config = dict(
    n_mels=80,
    kernel_size=7,
    epochs=148.9,
    lr_schedule='wsd',
    final_lr_fraction=0.05,
)
Rows from block 3, named by matrix and row number. Each number is 500 + 40 x the weight over its row's rms, rounded and kept within 0 to 999. All counts start at 0. Numbers have three digits each. After the name is the row's rms in percent of the matrix's.
# short0: shortcut pointwise conv, stride 2 (model.blocks.3.short.0.weight, 112x96x1), inputs 0-95
short0.0 101:433550449500435488513517456511470545458580501470480480520391476504469540510455482483494458528476473520468471574410507445538478509502467457475470474443490505414458530477515471455538500440602472550490486426496492479471512411539474526527466460449513472505507537482492472546519468529572554479
short0.1 096:507492473508519449486519441531494520459466490513430412444414465470487505537497496537485521504486499504486483539476579581543533477456452438449447446579466494424488497460530509516514509491481556503569475536453537582500496436489527523533430496451486536464506371512482507443494474471479490483
short0.2 105:529483452478563520506472490469532605482483530495478543479514464480482485525484446508489443465466450503462551513454492506599459454488534584520429511459442452395489561506512540503459489481467484536558495503450520511538511498482548454486473473531486432547483510549542436558455501511590567530
short0.3 102:527359480481522474506459511523546462467561462405511489482500527530558451524537470500564527453505547463508496544500483429504548481528567590453470566414530592440536493518463507514485498518505496533481563463499529498458517571527540453485501576509510486496509484524479507481535515490504488434
short0.4 092:496506539502493481588546505486420530539520526535449542523566466487544480445553434459539468493509507464448503495575507609434489566544500513513486504475503529507486562521511613479530492566618467490487458527500524534484497460469451469488548505487457531540523528536499479541549551488528530532
short0.5 089:486524469479456464442558531479515596502452524458507375477518436399457555449522494514525474491445509519479477532507497469448453466433502446449454450603506513518455420525469494507505497566489447470494460517475548468510529538550533520445510480506522471519461460485520450452474502515496542514
short0.6 091:550482514486465536545566427540494500495464478547488556452473519547447497517497497507493487485514484458488478513431459524438498540589486487567566534471500541465518485470500445490454437462561531491505491550521577507493436530526543478459557543487504534397430532558464489537530517536602448497
short0.7 093:476450488465513509508492491510527538503422524497485468454463537427479490530564500512458484512386517443507451496557502454500526484516485550443501539548527482588507489495517486492409521530479478573473458519476492496487495514498476560419583488443459490561599483485462550453438445559471518463
short0.8 114:503498488505608571514536509547456499485504477485411465456446450453551484476480445503489511510500505512518502565494503489563536469447446514550473457484470509448503478475468515543407457482494527479528469448446451662516513511484483517517458470547498483488471494469434592482473511458494488524
short0.9 109:507466485455554551473535514507526506533550531446548525557436509554507514455515513474449512526481541493400453464475424496473494512490555403520477479534492516433484461526467512485474457474507522517481494460566486425522556426471466505585506513528502543466497574438497583514509474576439462472
short0.10 103:505491484479532514435531484528489511513521480480511543417468527486490465581471536459463495479498468543518498512607501509439396504444494517506439513470551463431469457467510499599463541497502528542525517431514472510454499487485493489524493525480580541518438373469503545512472491524498418452
short0.11 093:478484460461428517494529548539377494489463544518487427436483525458501417498444527552485506487505494562563484547511527522505560522538496494494458497555531501409519486528477479446451502446438495494504469543460508495523475550458503585516522454587461422471486495514538543455470483544451525472
short0.12 102:534510487542548492455510473462523471542480516651484555485472517475494502547437512465536524529574530449415498453550503524471515512520530492552463589534497477527552484517594451457434508433474503562547451439508537519506492516510433500574511538519531469514510515549484510477516497476539454520
short0.13 091:491540467505522480497455511512498526485500518528504467484494472469500462466471467449539515511475492463486457538485586568475534467483439501419515482578463548454454482437485473584556432456506453529549530613521546557430467540405482480506504463525416539468487498524539456505422521518504507496
short0.14 094:498477500455468479544544486497476548560456503517414495467485515457457500459496556519501472471498370562477481553502539434481547471458468472531456468491516532497491488429532495472463469486584484492466410513482593493495577478564562571486516429531474533475495501524528518452476529552532458518
short0.15 106:481518543550439456514525505529514521478373534512495514468487549496496463470463608482460537537557518473528496550482464506431479591552476473431512520481506447446545481523489547545529479505464546460488505464512461463500492500467554579509563458496494514537467471481541518576440527522528439426
short0.16 097:517486432481504487518406517500495507516522485492545491537486453468497518486499522487499592484447504515409475480467485433531610463503515476482522486412458498489534492550478448615509521473495559444527479490502460492516505543457452488494497473533637509532477430554459524450528508473523451501
short0.17 101:472526479456513541514502536493438494415505484493466518489457496631609459530541466518482544536456511510516500484519478510430516539477445471469522513501480495509598463568515465483475467469444497539507464428491608495586514478436480460477502486521503510444471467440538472553496449511516522473
short0.18 107:512494540464491473482441511510550438478509536503437459547525517516506430457519549559531419522496481493469516444499538496480492605514524515477423457546520438462483448511510410463523477412475533520581499482501447494470516521489477487499573480497497519485382431484516549514485527439458480540
short0.19 095:508487460526475434479477486576506572485438473478499476491494492462541488520475527502480560530506421476472558543523472545479584519514521515444509547437520495463536481527528455552478467470518452497499454543496558473521549537467516524491496463411465544613472567565464512578431511506548441538
short0.20 102:514427507517532493538495497544550572500492519518483538437536554549481486497474428518534491487504487515460516575448521481508484536497499461551545513560518484495571548467465512492416493501467395517490410474439576460458469514445509554501573519579456514560501489514467540442476509497431449523
short0.21 100:534587533454507496542526463474515515561496491506519440489545511505537503578575537514521486540529529450445466471493443576507494543500472575487413534559497551470476460486565494476437441491543512535540445512540468533517548436479470518501513562459507412452578457510491461507498484481562516549
short0.22 118:529445486568481599470518578482558494556528477463492522523541505510509522467454546498440605524506469481465479541540494488527451599497516546459471528515473470530535465528549559517531429560417486453499467454559474499508494491533548491506490515479462514573507502481520449577484584503539481505
short0.23 101:499504537440442558481522488489454485470462497546541466455453510495579447519438472529473493484482504479541506474465527507502453415536522490462468454597514458522464493462486520436618488527488445443508464441462492509482494472485468545434504500471543481517595412479489433506536482518425533516
short0.24 105:497407509478529484492507523484557530588507525472513568549520522524502587482473491494563446443514492458547499520516431559516463462539441496515475534566480471465432519473533475508539535559483503516489466494463502517511483484524554504502390497593508485557486504464464534527539437574446425464
short0.25 099:540518508455492508480526386489475530594536451470504559427490543477448469489501508552553465465482506560542522473449529442495539540473482548519541484565485500466483487481534473591490591532442509468450433477539490494488547476462448550442435466515491493455487499450454478513485482473499585479
short0.26 090:501473470544474500480472494549522537512541466502488543491449491447432554506451453438458460491485483495503541521423470487438422500484453472557545424483446495431491444487503537534556463590443459538515432443509429447479521447477507531527480470471585477508533491455514481522526508470431568490
short0.27 098:461518508473620522468526438511571453496501509474484480508496481490535469476579495492572534515484517479484469560602555470548508537489511456515497568522559464459540451407540493483495562452547542506484434478442469477536515557463536551502471526539539516404512494448520552479503506537470497493
short0.28 091:581528569481574492458542463501405593567468458551502471516459483520492483516488484515515500490505522518452447506493471580458450523502527530487483485480469449555443478523490442464484504493469472416511474567543473505631545500456541484465504483474516505524542494587485455549482562509513485487
short0.29 096:544469492464443526578490504512490480529465515545497490563481491482462553471486571500530522480520456572489485485466449554493567474500525448473476560487551587544523473463483519446519525475452518476499544601443512498565476452483493499534513530510534616492472528507488529525626548551485454499
short0.30 111:469548499523491592548523491472481509539527478506474522554509485609454419487516452491476550552534462525457514495515489493406479508486448482523467483479489405477509475527523571546528509488458419486500468593480532511422421470550517553493511422476520494534494489487494519480579535473559510495
short0.31 108:519534475520479627494458544546503494598484493472503538491494463489531464510513508479469558471589452467523527472515492479522498597479558469494530456551536492532449521446511579523518486507545568512492450483503459519491456540519449537466558422490468492519490484474529501580475567457448475581
short0.32 106:493490521438501494480505483512508494519532489497502507548491637525542540508493524510430461457495508459479560460671510508490487538546462391512496489549553461561538492575545500496431509475509574493481486482450525551506473502475551491441506529533506506487530454451501480482550521506484461496
short0.33 099:530515490477451544442581452558467482549536463481509492484407516511543487494488530538484463536558457473546526542521551500467417466490496626518510466566556479490542491458503438459478505451546469513518480544477502478459454487507583495514552468440480577450545463503449529497443504534511511452
short0.34 083:455465583493524521526464575537473516469481521531435428500516514509468497488504499537530497416500443642490451459463468497572522483530432491430504463440506451500516459488489456524477476459484461477479474477504460486513514412441470585539507460578533516534543474483552490453486506492456514484
short0.35 097:533508482564511451491537562511525464443493505481487485569532450525499507498481512461636575535517501486415500576474462476481478533546475527527478496447479521475596583454522503518448487550498423499495475464473489531528534520574438553480463468512536467484452524434480435485506502509515447533
short0.36 109:497488424475467507471510472514511525476483520522504537492514502468492539458470477561575492517510503524505498533516448500539590526520473539532431510464463448465495478581457480483536472433478451466515481467503564425495552610607463450554530619527524469487429522506470529503535468511480544495
short0.37 094:535527528586443507493611479465427516525557475527486469428408451550508477514478480563583453444494512555487470432521442507500456508505478473430486462563453509552550489562410508459502481473459505501527510509477489438469522516474492493500480524511481506514521467541472428507530543480521512435
short0.38 107:459537533433477477444565460447430488509484512486450515521443520525547401538417473472526417486441441491474527500518517564496463532540465544501495444485486464457507459424486436444522467503519477533531493451466605449537499520512562472531488498462493522512485463495541522562493475528431531529
short0.39 102:525458464556525502510552463568478450531536476513493459406516516550555516514468493518549498517517503506499518481416459569449452501480516443551565453498431475461460505459553548483514484412503497552534515510530530446485521471443522485483541523486506457660553546486475489521499533487464508480
short0.40 111:487497504462587582493569478491536523511437539469560517483508469526475490475558480540527464575509477498478542552457455619455431556517455459546484539505448530586505492512543461459541475539512484459508507489462512482428475531519419487537433497466472546502537488461467543509505523532505521423
short0.41 089:543547481553507495556554491423507565471552479519476519480443513440506513445456468497454424496506560464526499520466474487488591502466538523470603525531523461460469502544483482455487460549549488460484552510471553465453484513474503523493578534448400476489488452490522505465514526471526618488
short0.42 094:498512499508544544508510473656431529453543530540420431465504445558574538466503481492480509468512522487489513459457540556546518507476495452463530557522578506502484540470455524468457521430496500481535468567504480518525491494420495490531498482509471483609457570478565509502482483498482516509
short0.43 114:485574425439550515581473421495496512462463483539518460498531517476492494521505421495479471487498487598528561560496470545538486459513492524486551492507518458491472501519578502526496578470498467573523446449465404521496493483430535489486532491485547463484578525467494438466442558529543456468
short0.44 098:475556473400496482469508521581492620450463474504502545517464506471462473525499511490470520467517507504454543582534606508479449499447531529478496490497499510524487469482501511530437493529546456461467449521511529496426555470375489443469489504502572512498468446498525465517504478463412517475
short0.45 101:459504572457510496529507484608504498443514483491522479482502516557585506460501525519466437460446501453475534539503472494432487484536452456510529524556509469517401464452524499490512494526550526530459423498495556440556477515460471534440502552459506515500469458427533450566488436565538507423
short0.46 109:506502489476576525488488443593516545479489540483491500561506582482521454520500450473459512483499492500493470508550444551527533506510470536534438513406521485481603632457460434466447578540497409510497459531454468495532519501505546481501480465456517458547498507442479511514473515529474493538
short0.47 099:547516501567450509563487558497525549494494598540495505546580564525495503506499487429528522455488468456462455481557480582465484589501499443472474461454473501481475526475472505495517503447446558496518506551478552495552564521541449458516549482575511523542466495543597571543477520536514507491
short0.48 093:442400482424485516478455601515438586498495515491467484475498491461453447501522506546455505486495486466531517465472565460513443485458497521563476525511512513454536527521440471476485490515465539454506403470509515499469558522501430543516564461479555466478507442518557516404458453495430513511
short0.49 087:505460483495513454517487445461568563600539507494515540488487466484457574499500542446537496459460491496476581497519530497474462444474530488418467415457501478511553490472465491419485584541485458484506475482515492528507583470423477489499510551539640537476480555508494518526491509517509514520
short0.50 086:450420449473512504496481501510472448534481507525511476512552483490557492410541529512542487530505453391537456543478465517465473480541488459461414486529478528447479507521469452533560471549465467483517514562484469517589474546495481528442501500407504559465540452455526529467503562560470578530
short0.51 097:488516451509439491424537486529514537533482500461476451523489529496446476558489499553551467465566457481522539478583463463498478498498533521501413572520489579464441428492564504496488597514502472544530487462533457483450463507569518482420478458459584510507506508523522481533406552493494499459
short0.52 104:505522481464534540497505527514456465557558500528541569510491503459525460451471499512457425460520502481493459580531488511420499535480578446500533556503547543491420525484451416470499559461527461482485450500527453451453456552489458500468501574526483536548460545544513486447495431455487449583
short0.53 088:473522490459520488460450470560541459467481503514484454550503531481496537497457609487518490484457474576545493520491430512519509447537541471507489552462478512422515497450535506543591473485488545479514509476495494571521489524538468482560418502475646628528481487532524526511498486504498515507
short0.54 091:439481510459544524502450519445529459493476566486516512531455500468504480473502552377482481527477502439569533566505530490576473425494519457529523482566487453476501522483465480500483520511516466601470447486457545527464539495546482529481451537396501477463498462489468520508486511620502561503
short0.55 086:530513654467478497491503542455508549486522468495497495451472485454514441489469476515448469499532484575420556460493472537501451499488467515425551485500507507455463478477440548457470524475470502476508506532459466471455534519548481530526495486599543449519510430532502548462533473383446511513
short0.56 113:479435483531479435502494489588478528545518520529504539449543480530581453499539541410500420449426513509586516505523531542564538479485533500506501477580502595438468499474469467464517489446510506479517480474519488486554504516473415530553490461505534443498455482494506486490612540506486466502
short0.57 098:536581514563446561483439513498488467491511473458570493560451465544520491548455484611513456492491566484542583536512504426514460510486461507526500520532492447526433498551509515517439457466551514469489486510434535481478527444525513498520465568443552492500453477500451548516473509402555510488
short0.58 101:492494492520488473465428494505392437548555450505553589485509540542501478482472469519481477512492500501581530550519432518511506505456500474638512497506495503500504508548507547528527454439477433490477496551438550472467445458506479470476509504505528447475511459503464466435616562471476497486
short0.59 100:471492535542491446527481534449460403483458492470538428433463561547521502486505597568506423492528493528555458438475520501617548504574497472512479523542511449457518472514467454453484500491453540515476442494513498503521513531539482548479508498522455470513535437511455438491456558443477454486
short0.60 106:562499423469487468507412442525438492483460512461496631518513431507491472505542467536493442516462412479436471396531547502498496512444479566494491503482548459521459511447546467513409514476527517475555442481500530501515544465504514508506505501454503512505466414517566483504500482466511493453
short0.61 100:516472447514444548572566516497489447489597566508530455502469505496511484479451469485487427440445500506473491469564485455542539482468501501521541443507607466472614587509465489479506644477495504491477519497485453519515501516474518533493535461452456498486472463510543486473533530503499509468
short0.62 100:529457498480502448527529470514486513470442498474432514556471486425458474519467469461521421508526490434456497448488463535514475464463470508474486458504448438478463526481468448507498457522549537464563462497490490462483521624535462577490551606468527484557540459521423546462480508418509484519
short0.63 093:442527502466500495421505484486465474494452464554496517557449516457477479471426512480398527514527492510550495484459553466550501515530455528503445497508522471492514454545519597428492433457453488494484513512513460516426475500567533519596473461439501484379519522486462505456472486551470546459
short0.64 109:513496494505489503497453467428514501495473599499499464548449578471490488556450500494496487522464470482484518544555451496549487454482457461532448499429589517469472490479481448635544487500498434470569499421482529433483510459500473508531499482522499412487443473513415521444512478479534507535
short0.65 129:452491529498553493538544452496497513479475484502624466535488456439516515481486533518451438446504501497493516503476514483434460499534483453546474501518546489556483506548465528548485488549499549503451359472558502498528486466534473465566495468578490489471494461548544619475445474472539475456
short0.66 099:483547481528555575503422536500469486511487574442541436574442459465505476477524517611500431510510441524506488464488559550552491455501489549474514537555478506463457505488525499555545434497459498484559443474487471499484498517463459540495555517508484487498436455508569526471417521413498542486
short0.67 094:507471548493467512463477479526458532515490492501517414532451451531493470583499509527462479467602516541527460499450534452479516550489504534434549512474520529506544477520496480467493429442494515526542482489481541461480472421565398461546473506511557469433444504607544517576465540498527485459
short0.68 088:507445568508459470577461497545515547453485532528483506477458555511507492513418517540491419424506486510469488430456496443520487491459487508530507514476530528444463491504546492464529575512469493567490453439600437496510462467577441571516513505488509430540470458461469532505448513444488535433
short0.69 105:451563555530523447500508467453506519498424517516486461443528418540503506526434531504514560519513471508490479533546499494498494468483426514511576419462479457527538443601467550528457623523475468510498491474445429476517481549424481465491572459505532532530466502469487472520461493485473462467
short0.70 108:510481500499573503482423438547537474517498551485454510583464581516505536506566487565575460501502471540500558544481500544452451487533498507484511439612564455485483544477485457453451449434549499447543451488518464486494516454555497500467534495470488501426515456527563475497484493447475559492
short0.71 097:609509538487453522495477483466515524525451533418473545478489547477487509530458539516489475443489501494530526451514594496541578505471516479481514506443507488514504505484445551454424522428560529434505482504457546486513528511528594419501518488573493560521438499512490505519480489511629513519
short0.72 083:546499493530450461538482500537455480550540483449512513495467503531547466520547512512508451479533483496495616506569546494511399559524538465496483485516500648525544501478528516500449534455597474553489452462471527457552502493530482507486466522449536446466419478496496516484490499463575471464
short0.73 115:522453482472559611433493529438541503526552469477524460533482464489513458525496435497495541634507550504539500446527460487494506467495546500572505481509514524520433545526590524500525486493517551545515502540530509490513522523413472483520443521515509472459511437495488593526557423464526470497
short0.74 094:604552556511558450505477500506527519515589481459580510456545469550520544506527471525498525454518458455578484523422495432475528506464508462525486452458478554529502539538544509472509495542530438505465470501535498501509527555433524406513463511543416501472467519472528533521550498525591473464
short0.75 107:483470558478465610469551467465455555487529504509519492549525511491497524538465519557494551457498545433503534490455577497539460505506447529488478451497520534416493466477545504456466541456459494463514479462553491499542450432509510629491457477455494525498515479535448517571492471489453437587
short0.76 099:540480552501519431510509460565549450497433506507512573512482467484450555507507446409462483499464448463451475504521524508491478454473496479481549472553488499461469520440515476537503425538434508482511491456489438478439545498508457568521469474473525468414473433440585530450461467577508459536
short0.77 114:537473539458514524525501496552464542466477402534489515564442546494465489558385468454478423528550442493486467470573519488518475513619502470500443528561488467487502498494529557509470478575496408485485527486468463502533485400475526554477503484485499520518484512478472464471548471470478487544
short0.78 104:493535466490539469454402553492507537508464564568496400521476467489483450484529460489584495496436432471485505507459390505479471499517484507430534470487507425513534479464554475502464494518474587485490395487415501503465456528468454503487496512497463522510447470478560495518455518529508447514
short0.79 097:462497483514480510560449408494510496524594458450456482513497474511557409491530491508529474484555430492479485510471493457467458539476580448513492554506493472433489478406481456591487501522522526517473412516462471458463449491486440531501468530433516469437489526487482487474524520524430550431
short0.80 124:470453497477474581504525498532471468476554527537484507543526546546447563535499493490470462433522487562509493585538507494542470529464618506447478440437518505565485566468498596505521547458506627462491468530490497503489470539466497473505520500508507480499515498476522520499470491525553488615
short0.81 092:458513510476499551438465557473472529483492501486505513560476517508474455505491496476510520532563616461419489542479458517511454513572531440492559489556471550493452501566529447522518509467585533533461535528528433471515497484435552474456461583508491494526486544458483524600487451524535426507
short0.82 107:489430511487481462482495519494460564530453494536493512457436515643550545495510515481494471504557530502494438509506415505584466478577515503459506450485490538479493570493514433518474447553567535448490535472446433454509478522457486548556523571527524502503473490497501581470430514491512492469
short0.83 105:615555493486518499508534448467491550507447506462541509510506498520467493522492478479489473474466493541425502536557507554523492447501552458548586428530511509464458472445530527435490533514553498498485486570527485490535442391554487491555505579469516458506475459395485486470468524507493539573
short0.84 113:520501452443513525475466524499495495486529532501498545455501557522467457496479460472451504485529461522420509444467504578591485561502583470491563506509513499466593454408518511478477461510499521544503439536517486560562415569522444455519425553513491506507451460499495505554490552462466537446
short0.85 101:531490498519500484547454558501493553482571477467556547615496517490492421519500436468569491473457475522446460474544484462508488506560473497571509416505471480485504464455513525467441544591459448545474527477502491439551547509500460462431478491530549484516469514449451488489524522478491397465
short0.86 096:510507498450515483528495451538464482504485482515486412552469427481548505539491507492536491512472493512548444488459552481509431480534511523443443464452566511515506528556550490511575552470469519458507543525528505517423529507496447530570494506487534677559513511470454461471458556484463496517
short0.87 093:425451483463476521478491480535515465550527457440464510465494494479442527499493524533478439477502575534427492562410519481517474491565486513536456521506471524436472525499467473520483518470533484493439467506491439417468584462605565537502484539451523514484526453532462431450538473553468535435
short0.88 093:511515533444490504541494547434494473453454454471526545486458506570556470606444424481484469501445436438465553476510489504515478489464492528496532459520449461500520466583497519466487456551506465531499438471463511498530547513566506561530472476435649494547518497468525487472462479494490491476
short0.89 089:479451515533483528536446520499427531483473456395455455475521468471427518481541473512522475421494536520492479507454496371537601466464458501476491471523490518435456476559500495605521488475446503492402500493531489450523533482492483527463512466474469482463479485516514421471470531511467503449
short0.90 101:521466502522480492508487505511462546454653493479482527499460500472475474508494458549455413543459476558450568599451533479449579509480499495497466524430483462467556494539508558523496480530508503505493484466476480487572466481482426495478580521513535474486506510497500489496633462476477504487
short0.91 100:495465534470460523497459589478515514536545476473527503579475489550596508575516500479499491528558576491483472429494483515488465537531500573465520469492508440505508494542498507448541556444496505470490534496527423469559482424522417488548489603457504504462557446466542467551493451443509516484
short0.92 093:465501444519570472557477428485634457489526489506489463397461504550559525481523547501511479526527416483465495476521558495452457521473447481499479493451471505461558503487509450478558456494432440603523508471575525474542484510528519546516496484495470495497557517501491551509530532497475568542
short0.93 096:533533488550494512533476564498504521448538495484526523522464442531532597516556447475544472484517574539528502493489475502577496463454477468542458436433511476470444542552434509512580561560509523545480494509488516506416453564519438493546459508553528434489501527473507488533523590428474511488
short0.94 089:487517463471493550490483499523465476526501468453535493505479432430484455538553444516544546526492542540519492616464491449577511487460564461536485546518476549465541434528431453555524480474433439484501568465481530515480532465459511519509502437539499508549422543520435471470449493450491516576
short0.95 109:522502523531505452585513454530525488502442469497478463517438489580477495474469461471511526508584478494491520428510538471529544509448444530616462526471500495483588461511475435546482456486500569467511447527457502488539478531576493530568482492479506508467506554451526495469523604511508481592
short0.96 091:417521556498526503496534545526429470497505468431461515468491448493532464480509529477435487417496499509477528500486480440498541493485464520531526550566477480594506512427512480516503441542480510500416624519519458456487462511452483539536440474404484478427533518490519490488492461540476426457
short0.97 099:553477488484520471488465478542468447486494500505586485476440471480465468464510504464508502483445504540523481508493553523521525441558454411468470478581528533498436501496467493448529479478537530480484385502644499516485502515524497421495471568522482527524495476448443464458421515532521557451
short0.98 092:519532487469532512537547520566495483508535503520522555457434472471541474483525543524459490444461434547505484479452516497467508470523519518503477415515455483484451494551478457478523450443503522509487514524548411498639552511492611547506494461541500503512476518479489467529530551596501599517
short0.99 095:499450413495436489479434510550445511425457536478504443574496537523541460488471476515477439560511558445477556536455480520579466549495485470492529481543540512497470478492504426604445446544540528523533395467554524487506475508505432469499515508481548521578509524505464490508504492528472517478
short0.100 097:514498536499515505498521483536498483495549486530460518500450478450506538502458495496511411551480498451496485544621560495459526478470494526481554439470469516473449553450469471490481503519491553565569399473528497554465450551461448500511562492482458432580573519564486555528518486440476482443
short0.101 102:501438541568578517551549434572497528568517503451532485481531521490532516534479466462486446491491475488514619495517505524522468560471511494497555489465493459532468528545569467476478469606531506470507479553478459519521492446543458541496592539497529498519513407452508494521429531506506472564
short0.102 098:543484577559516511535541508464516561536520538502504515481539518456538508574434538583509571488511458414486467533589480436474554511486528505486427491526511555476460474495465459475459523529450511540533438527516504561469487488505494496455528433541498525520398530550488514490500568521573455461
short0.103 096:516529483502468492506487568490458521503464484472506487492514535421525517493473539487457428568518471474520638540457436500488484535541470578455473487498487555547463527422505551483457477495467533503495438425472576481454527551501477435491475580515442548458505535499462478442494479423478475501
short0.104 103:498451486514466514466483492498489511507486516504480502496483465532464500567414429460534468495518518421514442550559471503546504459552492421518516428500643456469532506478489481512467566470535430495495497451526473460547608468516491487557475497502555479500434408524540497509505538476533486461
short0.105 090:501519556492487527521508515633458494488496488491507528574581511459502567487478491553457484456469559547516484462457506531479547532494432516472541509570525552468478571525463428445463476520466487536472493544544551476392440471479477512481515516512425452568503562452459465480503493496495491526
short0.106 091:452498464488461556462471532531402544472452465398424448480504444523489408534462482506486529491496478516455451510463450452532489483475487466489528512550449488378439494543536478548523490441530542493466486501467470452490473536458573477532473490524465509525466437498513434450467505452461513505
short0.107 098:495500496508526452515495479472476527493524413473536554436512405459548553467476446504517481508460494488461538504543433509533448431493467495480497469543472486474468579562439495521496512556502501497476485525477508470516579457603503494468454439487483505534521524454478493519534498459487509665
short0.108 111:590521568463416597497481503603468465547523491450455477490497494517455482499533528509496436493473486470461492522513547463456462460495441484559435510585492465499491514434432483540424506555450484483575516480480453501529444572516492453479525470522537487526526464540510478504462452485496546462
short0.109 120:501539481501459469470503478567433486524465523473537472494605567469517496574509482468470505503518485488554481455419533502448432516448551496465497477538497492462628604448535486495486551517507505492495543452499475499520583528545526497460453477532489546459500476463513522481421467473499535575
short0.110 089:505479533497478512448457532561564538543463473407530466545451535568458539457455517489478557517444534533535556508523485466505476454446525477572500528484496465470500517463543477516520417525431445509477426472527474479454423515467444554467458465529529513465473458475426497510502426412505493505
short0.111 090:461518460513440523458442584501475509558508574492444471494515522490567428483455516477473522474460516448474538558514522528459510466424517465528457439484450466449497466541469489480535523492493421518516431447428505492541532444477486593454524469505504461554490439488574546472460488545450469468